config = dict(
    train_examples=78125,
    win_length=400,
    encoder_bias='qkv',
    encoder_qk_norm=False,
    encoder_parallel_block=False,
    encoder_dropout=0.1,
    encoder_inner_norm=False,
    decoder_width=256,
    norm_pix_loss=False,
    max_grad_norm=5.0,
    final_lr_fraction=0.05,
    weight_decay=0.006,
)
Rows from block 4 of the encoder of a small masked spectrogram model, named by matrix and row number. Rows with one number belong to one neuron. Each number is 128 + 24 x the weight over its row's rms, rounded and kept within 0 to 255. All counts start at 0.
After each neuron's rows are labels from the 100 clips, of 14848, where the neuron reaches its highest value: "strongest on" is what is common among them; "peak in band" is the frequency band that holds the peak. Only what is clearly more common there than usual is listed. The data: struck, bounced, scraped and rolled objects made by modal synthesis. In brackets: how many of the 100.
# fc1: MLP up (encoder.blocks.4.mlp.fc1.weight, 640x160), inputs 0-159
# fc2: MLP down (encoder.blocks.4.mlp.fc2.weight, 160x640, transposed), outputs 0-159

fc1.638 [135 122 126 156 144 132 149 137 160 141 114 132 130 168 132  99 115 140 108 164 130 115 146 149 105 128 113 115 128 100 127 101 122 103 109 112 168 142 108 119 124 119 131 130 140 132 111 103 128 122  96 101 147 124 164 174 112 143 170 130 119 135 118  96 118  80 165 149 109  97 116 174 102 140 158 130 158 112 111 119  81 112 103  82  81 140  90 127 146 102 121 152 135 148 169 134 105 159 100 166 120 116  68 102 141 129 114 125 128 109 130 235 129 162  95 170 102 115 134 133 138 125 158 118 125 152 123 112 123 148 122 116 143 114  92 175 156 152 117 118 136 144 157 141 130 142 114 167 115 149 127  77 102  93 141 125 157 140 139 151]
fc2.638 [111 170 155 115  87 163 135 185 154 145  97 141 142  91 125 118 118 101 122 177 125 139 115 197 109 116 173 164 148 106 105 133 119 125 148  56 136 147 139  99 100 159 115 160  88 115 129 164 139 149 129 103 128 134 123 106  95 129 136 120 153 144 125 106  89 100 101 140 139 123 140 122 105 125 108 120  95 138 159 124 157 118 109 118 125  94  94  94 140 124 129  89 134 132 115 112 130 151 173 106 119 142 112 139 143 133 154 162 142  77 172  90 142 109 139 109 135 121 130 159 104 151 133 149 122 129 121 147 147 136 156 131 105 167 144 104  82 148 119 124 145 137 145 149 143 131 148  91 112  81 144  84 144 124 117 140 101  95  91 125]
strongest on: steel-like damping (76); one hit (46)
peak in band: 500 to 1000 Hz (32); 1000 to 2000 Hz (31)

fc1.544 [176  72 117 133 135 154 113  83 178 160 148 120 140 102 135  82 132 156 128  96 149 134 117 133 155 160 150 111 111 126 112 154 143 110 127 118 131 116 125 155 108 148 101  96 113 129 155 190 127 115 142 119 159 134 108 134 116  93 143 130 120 125 153 144 176 156 146 138  88 176 150  95 122 108 149 131 153 141  84 123  74  81 103 121 137 124 157 125 116 165 131  95 129 126  90  78 134 151 139 165 146  97 124 167 146 143 119 136  91 118 146 155 131 116 123 101 154 141 170 158 103 141 103 107 120  95 106 127 120 114 144  97 120 124 134 139 137 143 127 122 158 142 144 142 134  76 140 124  97 122 145 147 111  95 107  97 191 131 117 144]
fc2.544 [ 81 139 123  87 122 139 144 164 116  86 105 115 124 149 149 161  93 152  99 120  91 129 186 137 115 142 132 169 121 125  98 166  79 159 134 111 131 140 152 112 148 149 123 136 111 124 132  97 108 188 133 136 121 106 109  69 111 113 153 100 135 143 117 114 127 129  89 146 131  93 115  95 119 151 116  88 114 157  79 108  55 123 118 103 154 163 151  98 117 166  96 110 136 159 135 116 107 123 143 113 145 156 109 101 153  97 150 141 140 107 102 113 125 137 126 126 113  72  81 109 113 131  92 162  92 128 156  93 107 111 126 151 119 123 128 143  89 128 136 143 103 124 107 131 126 116  96 106 113 116 122 119 101 148 125 108 129 140 135 109]
strongest on: mains hum (76); one hit (67)
peak in band: 0 to 250 Hz (100)

fc1.145 [117 180  79 159  77 136 102 137 126 160 154 156 121 157 159 134 131 123 131  87 122 124 133 117 135 120 151 130 135 129 150 135 104 116 113 106  89 133 162 116 124 154 151 117 128 157 113 124 108 158 145 107 124 122 123 179 154 107 110 121  64 120 172 103 137 136 119 100  92 155 144 113 131 132 134 152 156  95 119 146 118 163 134 121 140 165  76 121 143  96 110 165 151 127 116 131  98 143 124 117 171 122 127  98 121  90 118 111 125 130 116 108 173 170 147  91 158 139 124 153 114 128 122 119 117  83 135  91 132 108 139 107 143 169 150 111 158  75 133 132 145 117 167  96  90 103 133 113 150 120 115 136  64  80 148 141 152 132 158 125]
fc2.145 [120 158 125 114 188 113 155 119 135 128 111 114 141 125 133 104 136 142 146 127 152  85 111 142  86 139 114 142 154 134 119 133 144 140 114 158 108 116 100 154 129 127 156 123 111 108 153 131 124 116 167 120 122 106 148  75  65 100 199 182 158 162 105 117 148 108 108 124 149 116 123 145 100 112 153 108  90 136 151 129 148 123 124 118 113 102 104 127 126 145 155 129 135 116 130 146 115 121 109 163 109 140 130 155 108 187 182  96 129 102 119 144  94  96 150 164 154 139 119 129 141 148 136 171 183 157 159 130 133 133 136 109 130 140 144 141 124 189 125 117 147 146  67 129 148 145 125 114  97 104 124  80 133 114 120 156 118  99  85 131]
strongest on: striker: soft (81); bar (43); glass-like damping (36)
peak in band: 500 to 1000 Hz (46)

fc1.424 [184  97 129 139 161  91 128 118 185 176 145 115 132 130 120  59 157 141 145 143 106 124  92 119 125  72 141 141 140 124 129 144 121 102 102 141 133 113 124 119 134 126 153 127 142 114 104 168  79 130 141 115 122 150 110 115 123 121 150 147 130 169 128 154 111 215 128 153 140 156 167 133 152 149 104 121 126 147 112 101 123 162  97 154 114 145 122 140 137 107 137 125 150 127 104 114 138  70 136 151 117 159 106 124 103 129 132 116 112 109 144 115 139 139  94 118 171 131  92 185 141 152 128 116  74 158 115 150 115 106 138 148 117 147 136 131 138 132 103 147 153 149 114 101 123 124 163 176 142 114 142 139  90 130 133 152 128 158 175 104]
fc2.424 [121 168 110 159 134 112 129 124 133  95 138 120 143 123 141 161 103 137 110 121 136 117 127 154 133 177  90 126 119  94 172 123 161 128 119 110  99 142 132 178  76 156 128 131 115 152 155 121 155 129 145 105 118 130 154 118 103 159  98 138 103  90  80 154 140  77 138 143 103  90  86 150  90 140 167 117 157  98 114  96 109 113 142  96 150 162 158 122  79 147 111 119  85 140 155 151 119 145 132 117 107 119 181 157 119 133 156 145 119 110 119  90 165 105 165 132 116 110 148  95 114  79 156 180 153  93 135 119 136 137 131  88 155 119 146 123 145 145 148 154  89 122 135 148 104 149 102 113 134 137 144 137 149 134 110 107 140 112 106 107]
strongest on: mains hum (71); one hit (53)
peak in band: 250 to 500 Hz (77)

fc1.197 [108 111 182 160 125 112 107 116 132 134  85  89  86 106 120 125 154 161 122 118 126 100 109 105 110 159 146 135 130 126 125 118 137 106 128 111 114 105 155 117  84  71 154 130 122 114 124 149 132 104 123 115 156 159 109 174 118 122 113 141 136 123 157  84 140 116  83 147 119  96 136 150 126 149 133 170 115 120 146 165 144 118 117 142 125 150 154 128  80 101 101 130 151 119 119 125  92 123 131 129 131 116 180 137 115  93 166 150 142  98 134 114 108 100 179 129 159  97 166 109 163 137 125 117 133 153 159 106 119 117  80 186 158 150 151 115 103 135 101  92 148 141 120 128 101 104 154 129  96 136 146 150  73 100 169 106 104 122  88 110]
fc2.197 [144 169 130 136 114  98 133 108 124 141 136 135 117 115 147 109 156 129 139 119 135 144 126 105 154 149 172 114 118 184 139 161 142 113 149 107 160 184 121 131 125 170  70 106 137 123 150 105 164 142 172 141 171 133 112 116 138 136 152 150  94 116 107 124 115 137 111  69 109 104 162 152 101 170 127 136 104 150 166  95 129 120  90 114 117  95 111 108  91 140 149 128 150 161  63 139  96 123 120 142 105 150 117  87 144 127 133 168 155 149 157 127 157 156 106 125 119 119 176 169 111 125 106 128  81 109 126 119 141 132 125 119  97  84 144 149 154 110 121 101  73 127 142 136  96 147 151 139 127 127 114 154 145 121 169 134 129 140 130 146]
strongest on: mains hum (50); steel-like damping (50)
peak in band: 0 to 250 Hz (59)

fc1.167 [144 108  92 117 113 155 127  90 189 115  89 129 104 159 148 142 120 131 135 124 126 128 148 160  85 135 124 131 142 111 133 123  81 159 129 121 133 110 113 113 169 100 140 127 118 129 104 111 109 177 105  97 164 142 103 110 107  87 150 131 135 130 119 149 114 144 149  93 131 126 145 132 124 105 125  90  89 136 136 148  80 138 115 118 131 125  86 145 152 187  83 129  98 140 146 125 101 131 123 127 117 121 104 123  93 134 123  82 102 110 119 114 102 144 105 145 102 118 114 132 146 138 130 195 139 101 142 126 163 126  95 150 119 116 153 106  88 145  86 136 145 144 136 128 118  88 144 163  87 116 128 123 111  77 118  93 196 112 172 106]
fc2.167 [155 205 159 163 134 102  95 142 128 149 147 115 144  76 122 112 140 125 137 122 145 115 161 122 111 110  92 120 113 117 138 161 177 127  98 128 128 140 105 121 143 134 149 150 154 124 120 125 158 143 156 155 129  98 157 124 114 159 131 108 136 136 123  95 133 129 100 183 158 137 140 154 155 161 153 122 110 105 124 155 147 134 123  69 102 145 171  73  94 133  86 159 136 143 111  99 114 133 157 185 141 116 116 103 113  86  85 173 109 129 125 115 158 120  98 126 121 132 121 113 119 156 119 135 170 146 123 140 137 151 164 132 126 123 121 178 124 145 153 120 129 114 132 157 141 124 106  98 187  89 136 104 101 134 114 144 125 156 116 151]
strongest on: thin (high-pass) (60); text has "noise" (43); membrane (32)
peak in band: 0 to 250 Hz (49)

fc1.122 [138  78 122 134 122 120 106 165 114 140 109 116 106 109 150 149 132 163 134 122 118 106 125 133  93 153 103 130 109 123 140 119 151 134 125 109 133 133 140 152 110 117 130 149 148 116 120 119 135 133 143 148 139 198 104 153  87 107 127 172 164 147 161 106 154 132 104 135  98 124 130 165 111 147 100 154 149 124 125 130 145 119 141 132 109 175 141 125  96  88 110 161 125 110  94 114 128 156  99 130  98 121 170 174 130 135 150 139 128  62 162 124 102 113 141 131 149 118 167 104 116 104 145 121 145 167 136 125 123 124 108 173 109  99 144 126 103 122  97  71 124 134 125 172 111  96 155 104 105 124 168 150  76 115 176  75 115 133  72 154]
fc2.122 [101 136 118 100 127 108 116 133 133 103 138 129 160 138 143 132 109 124 129 118 128 101 119 125 145 123 131 155 145 144 144 155 100 134 116 129 173 160 106 131 111 127  90 110 148 140 142 151 144 117 139 145 119  97 128 114  94  80 197 125 114 113 120 144 152 174 145 136 146 109 157 164 153 120  79 125 112 134 143 115  60 102 113 116 112  82  98 149 146 130  81  88 154 178  68 120  87 129 152 136 174 150  94 129 189 107 130 136 155 157 160 103 118 132 133 147 138  90 119 114 142 158  79 102 138 139 194 109 123 134 122 107 123 129  97 155 123 159 105 171 106 110 113 128 140 124 123 109 133 129 127 142 107 166 158 133 119 126 136 123]
strongest on: mains hum (100); clipping (26); text has "clipped" (26)
peak in band: 0 to 250 Hz (99)

fc1.316 [146 168 124 130  94  78 145 156 140 109 153 117 177 161 168  83 158 128 124  84 153 124 131 157 116 149 119 110  98 109 103 126 148 147 114 135 138 135 184 118 114 119 148 144 132 153 118 131 139 113  95 128  87 112 156 126 184 110 172 104 132  97 110 127 120 116 102 104 138 162  82 116 133 126 124 143 143 115 109 130 162 136 103 134 104 106 151 153 138  97 135 158 115 173 118  90 131 110 108 105 118 163 118 159 132  97 141 101 136  90  99 150 142 123 112 148 114 114  91 153 136  87 112 105  67  95 144 107 126 182  97  98 134 149 172 122 124 130 135 111 111 136 166 148 140 124  85 148 131 150 121 132 100 103 128 124  95  91 129 135]
fc2.316 [142 142 103 112 113 163 110 123  85 132 149 153 123 118 107 106 133 113 162 101 123 143  95 218 132 118 179 116 177  98 141 118 155  81 102 129 109 112 166 126 145 155 105 132 112 133 141 136 161 146  97 151 176 110 130 155 102 175 137 120 157 147 117 147 140 166 111 114 162 130 168 125 126  98 122 135 132 134 152 132 148 111 127  97 134 142 133  99 115  91 156 179 110  97 132 143 124 135 185 127 162 145 120 120 116 154 108 128 106 125 136 135 130 140 117 139 140 123 143 132 117 118 126 170 107 194 110 160 122  81 141  99 116 112 105 124  85 152 119 160 121 179 131 143  83  96 129 114 113 109  96 123 147 122 134 150 137 116 125 114]
strongest on: striker: soft (96); muffled (low-pass) (39); glass-like damping (36)
peak in band: 4000 to 8000 Hz (57)

fc1.543 [116 175 137  87 113 144 126 153 135 141 131 129  96 160 160 151 133 173 147 151  95 113 135 129 116 139 132 127 126 134 131 124 142 114 126  78 159 162 146 134 106 131  94 136 138 116 145 172 143 115 118 127 137 102 117 145  97 164 154 149 162 100 118 115 132 181 123 148 105 109 129  90 114 117  92 147 132 158 132 136 129 111  95 131 126 120 120 101 137  58 126  95 139 145  87 111 113 119 150 146 145  83 118 135 176 135 120  97  94 152 126 120 126 156 105 135 143 122 147 101 144 116  92  74 147 104 132 116 142 154 142 103 118 101 116 151 164 165  97  91 119 145 154 135 110  96 156  79 100 100 110 125 121 170  97  91  72  99 158 144]
fc2.543 [134 142  99 118 141 142 122 117 126 130 137 131 165 130 133 130 129  73 130 152 114 127 130 123 164  68 145 120 109 128 123 132 119 131 123 150 143 149 116 146 152 156 160 128 119 134 139  98 134 145  99 139  64  90 138  82 152 121 136 102 104 123 152 106 120 139 148 125 157 142  93 129 108 114 142 127  98 117 119 118 146 123 126 160 178 119  98  97 168 159 116 149 134 102 158 151 134 120 127 106 141 142 115 110 129 143 123 155 144  79 101 120 155 162 117 100  83  70 125 147 138 100 127 185 116 125 150 170  97  97 135 121 128 119 123 133 114 112 132 156 162  87 101  95 151 201  92 165  97 136 113 114 177 126 116 170 153 160 161 146]
strongest on: mains hum (50)
peak in band: 250 to 500 Hz (32)

fc1.227 [144 111 151 157 112 148 156 102 111 147  96 103 158 130 147 162  94 135 111 146 145 136 105 165 164 149 107 153 177 114 116 101 135 157 134 163 114 162 137 139 134  99 123 105 147 134 130 144 130 125 107  95  77 145 104 119 185 135 108  86 137  98 118 136  96 103 161 132 103  99  97 139 124 127  84 142 110 183 129 121 114 112 112  98 129 115 125 157 100 100 144 127 179 136 124 119 144 120 100 135 115 160 122 122 161 157 132 108 131 105 136 109 131 132 112 184 118 144 117 187 119 127 179 143 121 149 181 106 148 154 165 123 105 115 130 165 159 125 149  97 145 117 112 155 161 142 150 130 114 113 177  99 130 167 106 108 124 127 118 167]
fc2.227 [152 175 172 118 112 137  96 159 143 174  73 167 152 174 143  91 135 109 175 159 124 124 136  88 127 136 144 169 164 124  98  93 118 148 126 109 120 161 158 115  93 103 104  61 114 158 133 151 130 109 136 114 139 154 114 122 130 130 125 161 107 152 109 127 114 153 104 126 111 101 123 102 158 104 123  92  75 128 135 159 142 111 119 118 166 145 127 102 103 132 124 123 134  92 114  99 120 156 156 105 129 117 110 128 130 154 142 107 130  98 139  98 127 125 141 135 128 139 107 108  79 160 135 121 129 160 104 152 137 108 137 170 134 152 152 157 105 101 127 101 160 141 145 135 164 142 159 114 116 133 165 110 141 162 162 125 170 106 172 118]
strongest on: steel-like damping (48); closed tube (40)
peak in band: 2000 to 4000 Hz (54)

fc1.487 [104 133 169 152 130 126 161 104 137 144 164 148 133 138 131 143 158 129 135  91 142 112 112 117 109 142 127 143 112 126  83 119 118 146 150 121 123 104 112  89 137 198 134 104 130 127 149  93 123 141 111 135 123 147 139 141 111 160 164  98 157 152 150 133 138 152 169 155 104 126 134 126 159 128 139 114 145  98 129 129 118 129 101 161 125 137 176 131 121 188  78  65 153 135 125 107 102 114 147 177 156 111 155 145 146 114 144 171 138 152 168 140 154  84 156 159 129  98 143 151 109 150 135 149 153 110 126 132 112 116 138 137 147 147 113 137 156  66 122 159 114 150 121 168  99  74 160 125 124 118 183 157 140  92 137 122 104 121 147 145]
fc2.487 [135 153 119 103 136 168  85 163 114 104 111 102 140 125 119 115 131 166 136 124 157 136 132 149 151 134 145 122 166 109 120 163  72 120 119  98 144 123 116 150  99 125 172 140 112  72 149 125 162 110 150 133 152 135 131  72 110 111 170 137 112 171 101 114 145 135  85  95 148 147 141  69 135  89 153 117 159 127 121 160 127 113  81 120 115  99 169 105 134 142 145 129 131 154  99 147 165 134 142 140 103 126 146 103 124 148 136 109  96  77 157 132 118 139 129 130  98 109  93 138  97 150 141  86 115 116 138 147 141 111  70 113 107 146 170 169 127 166 159 124 129 135  97 102 119 150 145 122 128 118 129 111 128 128 132 132 148 120  70 101]
strongest on: mains hum (71); one hit (71)
peak in band: 0 to 250 Hz (95)

fc1.133 [134 131 123 143 119 111 100 156  75 123 141 116 124 119 166 101 143 127 142 111 103  96 131 152 147 126 125 106  90 138 125 122 110 132 139 107 163 131 180  76 148 164 106 151 121 101 133 133 156 156 106 111  89 132 100 134 170 113 135  93 134 138 113 106 122 128 141 118 128 153 182 138 138 152 100 143 112 114 163 163 136 161 163 124  65 133 109 155  98 132 132 103 100 128  70 123 132  99 111  91 117 124 141 148 189 141 121 116 141 117  91 125 106 116 129 142 103 162 112 136 175 111 156 118 114 100 173 117  99 162 103 136 156 123 123 101 154 127 126 119 148 141 178 153 107 124 149 138  94  74 127 135  71 124 118 128 111 138  93 126]
fc2.133 [130 143 170 140 111 121 127 152 206 140 126 147 123 115 137  99 191  91 168 138 139 121 109  91 125 145 124 103 143 126 135 140 160 117 151  95 119 153 110 116 151 114 146 124 106 167 162 137  93 144  96 143 128 138 148  91 157 111 135 115  93 107 123 126 139 142 150 116 112 130 150 146 120 144 144 123 136 144  91 129 120  88 126 120 144  91 115 105 130 170 172 168 144 142 152 126 146 132 129 123 100 158 129 130 102 100 103 152 185 107 156 124 131 115 150 123 149  93 111 101 126  92 135 117 140 132 133 136 133  67 105  99 132 104 105 148  88 147 128 120 126 120 106 103 134 102 159 131 203 105 174 168 111 105 129 143  69 145 140 139]
strongest on: striker: soft (84); pink noise (53); action: one hit (45)
peak in band: 500 to 1000 Hz (58); 250 to 500 Hz (42)

fc1.407 [158 145 151 115  98 127 134 188 103 123 115  96 144 150 138 161 138 144 127 115 138 131 142 123 148 140 122 139 137 130 125 118  89 121 139 106 162 115 113 157 146 139 139 153  99 119 102 132 146 149 131 186 159 146 126 164 114 111 137 142 115 103  75 117 133 148 136 113 107 137 127  90 161 121 142 104 145 142 137  98 100 139 155 146  78 119  92 185 125  94 150 171 160 140 167 167 127 122  91  92 148 166 164 116 114 148 119 130 176 140 141 134 123 101  89  78 107 152 133 108 126 160 120 143 149 131 132 109  69  97 123 147 125 113 114 177 164 116 112 143 117 172 151 127 115 165 140 144 115 113 103 155 151 101 132  84  90 113 143 128]
fc2.407 [147 126 138 129 164 144 132 102 105 125 139 136 111  84 123 138 119 147 115 135 152 107  96 159  88 107 123 106 159 129 118 114 129 105 116 159 103 140 129 146 157 124 108 118 152 104 125 122  89 157 154 120 137 103 119 147 130 144 150 118 114 122 114 131 104 153 107 144 158 133  84 133 132 116 123 170 160 131 135 134 124 102 111 106 153 145 158 144 120 157 105 182  77 140 123 163 117 124 172 139 101  99 130 117 132 205 106 108 138 100 139  90 161 124 122 149 162 120 158 213  98 108 134 155 107 162 126 180 149 126 107 124 133 173 135 122 145  83 138 114  89 134 137 159  95 128  75 123 116 114 106  79 147 166 123 129 146 112 113 126]
strongest on: thin (high-pass) (57); clamped rod (45)
peak in band: 250 to 500 Hz (82)

fc1.23 [139 126 160 123 120 147 138 140 107 127 124 141  83 135 101 127 157 117 135 128 136  88 177 142 152 102 106 162 121 133 153 116 135 102 160 111 105 105  92 108 135 161 117  94 111 172 119 138 134  90 178 143 116 130 123 171 126 168 146  83  76 138 118 154 187 163 113 104 100 147 119 146 116 116 138 144 188 161 148 160 101  94 130 104  71 116 116 137 105 127 158 158 166  96 133 111 106 139 119 115 160 143 132 132 172 125 150  89 145 122 108 142 121 156 128  88 138 131 115 140 122 186 114 165 126 139 142 141 102  88 117 104 100 169 134 119 151  97 145 138 144 138 114 156 126 155 124 116 118 128  96 148 137 106 112 124 104  98 132 148]
fc2.23 [150 143  78 101 119 151 103 106 138 138 105 130 155 137 120 135 127 174 170 127 133 104  67  98 109 137 116 114 112 136  84 126 158 102  95 149 122 165 135 142 104 158 139 160 123 121 160 106 130 132 127 163 138  80 183 127 120 122 133 153 128 145 116 110 110 104  98 149 177 102 111 118  83 133 132  87  72 111 115 138 141 181 138 101 157 132 144 102 138  98 133 147 144 141  90 162 132 149 165 120 115 133  90 131  65 134  97 156 110 134 142 139 127 117 145 118 161 118 136 102 165 115 133 126 123 132 166 174 164 113 112  91 155 163 147 119 124 109 165 155 118  88 151 140 145 162 129 112 142 149 139 108 142 138 142 134 116 138 153 121]
strongest on: one hit (56); square plate (41)
peak in band: 500 to 1000 Hz (44)

fc1.382 [122 125 134 127 167 145 104  92 149 140 136 133 115 150 139 124 149 117 113  60 128 121 117 131 123 149 121 121  89 139  85 132 149 139  91 147 147 121  95 106 150 155 106 113 157 129 149 110 105  86 142 136 112 135 122 144 113 133 155  92 138 137 175 141 120 132 117 125 117 127 143  96 131 116 125 170 141  71 130 160 102 128 147 147 116 147 149 164 128 202 137 108 142 138  73 170  90 107 154 153 132 136 175 159 171  85 137 142 135 150 184 135 137 116  99  94 123 108 150 173 105 136 169 153  81 137 120 137 126 141  91 135 125 142 127 141 145 147 102 138 112 159 142 178 127 110 163 139 156 133 117 154 124 118 115 117  92 111 138  86]
fc2.382 [135 153 171  88 155 176 148 111  76 110 120 131 122 123 106 135 119 163  90 109 115 156 174 140 145 147 139 121 158 111 145 115 121 121 138 104  90 127  92 138 117 112 122 126 100  98 115 116 137 129 170  91 118 128 144  99 111 152 146 140 115 162 106 111 138 134 113 126 151 117 126  85 134 103 153 126 120 151 152 167 113  92 134 110 131 110 155 107 111 105 109 168 157 155 131 144 207 126 129 164 130 149 175 124 117 148 136  77 126  79 115 134 122 104 146 168 138 130 105 101  87 104 111 118 154 105 159 129 136  90 144 107  97 129 140 122 144 182 119 151 111 111 127 106  84 109 121  95 164 122 134  94 144 141  96 159 114 158 127 109]
strongest on: one hit (98); wood-like damping (41)
peak in band: 250 to 500 Hz (51)

fc1.332 [105 155 141 120  71 155  82 124 132 137 142 122 156 193 140 162  87 126 141 121 115 165 104 178 103 108  93 160 117 139 114 108 111 122 150 167 110 122 173 135 138 133 103  89  94 124 153 137 101  99  95 120 156  98 115 178 103 107 137 130 112 145 129 148 151 131 116 153 118 113 125 157 116 152 143 149  81 113 141  91 147 163  81 128 160 139 116  86 108 152 163 136 115 132 125 176 142 142 188 134 113 129 140 102  98 133 125 111 130 158 117 101 166 161 141 127 124 115 140  71 115 156 124 139 150 126  97 105 120 135 121 124 142 140 142  99 152 133  93 108 103 103 144 156  90 123 108 116 129 109 121 144 119 115 111 175 105 130 137 145]
fc2.332 [157 163 139 129 143 115  70 153 136 143 110 125  94 119 142 133 130 157 106 157 141 131 180 159 111 124  77 143 117 112 130 115 107 104  93 165 128  87 133 128 135 169 127 108 160 134 130 126 135 113 115 119  99 144 147 145 156 141 119 108 132 185 130 175 105 122  96 142 130 139 151 123 134 108 131 140 139 149 165 126 156 128 157  98  83 126 105 106 100 149 123 111 127 123 126 164 133 114  71 139 161 170 153 123  65 131 170 101 140  72 134  95 156 136 104 171 145 114 116 155 105 133 130 111  98 134 135 123 174 113 128 102 134 146 138 135 144 150 128  61 145 133 120 107 111 132  85 134 152 101 157 125 112 124 167 138  94  95 109 134]
strongest on: thin (high-pass) (47); plastic-like damping (35)
peak in band: 250 to 500 Hz (67)

fc1.14 [118  94 172 148 138 124 133 149 112 105 121 126 119 146 154 116 106 136  99 105 113 127 128 110 122 155 126 119  94 156 105  61 140 147  94 100 117 154 137 145 167 164 149 126 138 101 166 141  92  98 125 118  86 124 145 165 164 157 113 125 104 146 115 143 122 149 137 128 118 178 134 145 114 113 144  92 137 100 117  95 151 107 105 146 135 141 162  81 158  94 152 128 153  91 141 116 137 118 100 144 126 156 146 136 176 105 110 161 118 130  96 127 129 159 109 144 148 102 124 110  76 158 134 160  76  89 154 129 111 167 158 119 113 120 108  81 147 104 123 139 132 118 112 163 157  96 105 107 135 159 109 115 140 151 134 196 140 141 142 126]
fc2.14 [171 151 123 107 138 115 159 131  96 114 127  93 100 130 120  82 153 149 136 153 156 124  63 142 128 175 144 124  79 137 129 155 153 109 161  80 116 138 122 119 130 140 142 132 112 132 121  94 149 131 132 133 158 109 115 119 133 142 163 119 128 152 147 126 139 150 129 163 106 111 130 109 149 165 143  79 107 152 144 157 149 172 159 125 146 119  36 127 135 151 132 125 149 119 118 116 131 114 157 150 112 103 106 122 127 147 123 138 106 113  73 111 147 118 135 106  79  87 128 105 105 158  89 141 105 153 115 128 113 135 111 169 131 109 132 128 136 152 135 103 148 136 120 139 106 105 142 179  98 156  93 107 165 126 134  67 120 108 113 158]
strongest on: striker: soft (80); small (74)
peak in band: 2000 to 4000 Hz (63)

fc1.294 [142 123 126 108  93 130 105 135 167 133 165 124 107 138 144 121  97  97 103 102 133 128 126 171 123 105 126 135 114 131 180  93 157 101 189 113 125 129 172 122 122 106 111 118 147 102 107 107  99 105 114 151 105 138 153 145 166 126 108 101 168 109 119 181 101 150 134  81 130 161 138 120  98 114 140 117 143 124 131 135  90 152 116 165  74 108  91 151 130 154  79 110 103 127 116 154 162 114 130 125 105 125 150 129 132 122 121 169 148 149  73 121 148 165 118 123 123 151  88 127  97 115  99  92 120 150 144 156 142 107  73 122 119 114 129 105 134  72 142 121 121 137 121 105 100 113 100 141  89 154 107 142  99 121 164  99 100 116 140 138]
fc2.294 [120 146 163 113  98 134 139  92 164  73 134 107 110 102 110 153 110 134 128 153 116 129 160 132 138 153 158  81 134 141 152 146 142  88  68 123 112 141 102 155 106 150 127 158 117 115 153 147 160 112 116 141 152 123 125 121 121 152 100 124 140 129 122 149 120 105 203 151 150 143 147 132 127 114 165 144 120 126 125 103 173 105 151 149 164 128 140 100 163  85 115 128 131 158  99 171 141 118 168 113 144 153 132 150 153 131 131  99 148 135 174 114 116 112 110 198 139 122 119 145 124 108 118 115  91 141 136 109 109 110 120 156 100 126 161 137 149 136 162 151 114 144  93 144 145 161 134 151 169 127 107 144 111 103 150 134  53 151 106 138]
strongest on: striker: soft (75); string (66); one hit (40)
peak in band: 1000 to 2000 Hz (31)

fc1.203 [111 120 115 154 106 107 137 115 125 131 117 109 140 135 175 138 156  85  94 116 155 152 108  85 161 136 152 107 135 157  93 115 162  94 104 121 140 153 122 152 122 145 144 140 122  81 142 138 135 144 115 142 127  78 118  99 168 145 121  94 128 120 109  89 167  99 126 101 114 124  98 102 129 174 141 136 122  85 139 138  85 112  89 124  83 123 149 164 121 130 136 160 126 127 137  93 136  95 164 163 105  96 147 132 179 106 147 122 146 129 134 172 117 169 130 142 143 144 127 161 103 119 153 163 103 133 121  84 145 177 110 123 141 121 169  76 155 140 123 122 145 104 164 125 122 106  92 108 102  98 120 106  90 133 123 128  86 114 121 152]
fc2.203 [142 126 113 140 143 205 163 150 147 140 126 123 107 139 132 133 124  69 141 147 115 141 128 123  82 124  80 144 114 114 153 129 122 130 124 129 102 101 108 152 164 117 129 124 158 159 135 110 130 146 116  90 143 149 148 115 103 119 168 120 137 124 117 126 128 152 123 126 112 152  94 146  94  96  91 130 126 165  83 144 136 119  98 134 146 130  71 124 152 160 136 158 167  90 153 153 144 134 119 117 119 148  99 120  80 141 139 118 115  99 118 117 115  89 182 153 118 121 141 140 139 122 125  98 151 128 139 181 124 129 130 130 105 111 111 195 149  77 161 101 165 114  67 129 131  95 121 169 119 134 171 162 129 140 121 121 121 131 152 106]
strongest on: striker: soft (90); quiet level (89); rubber-like damping (41)
peak in band: 4000 to 8000 Hz (89)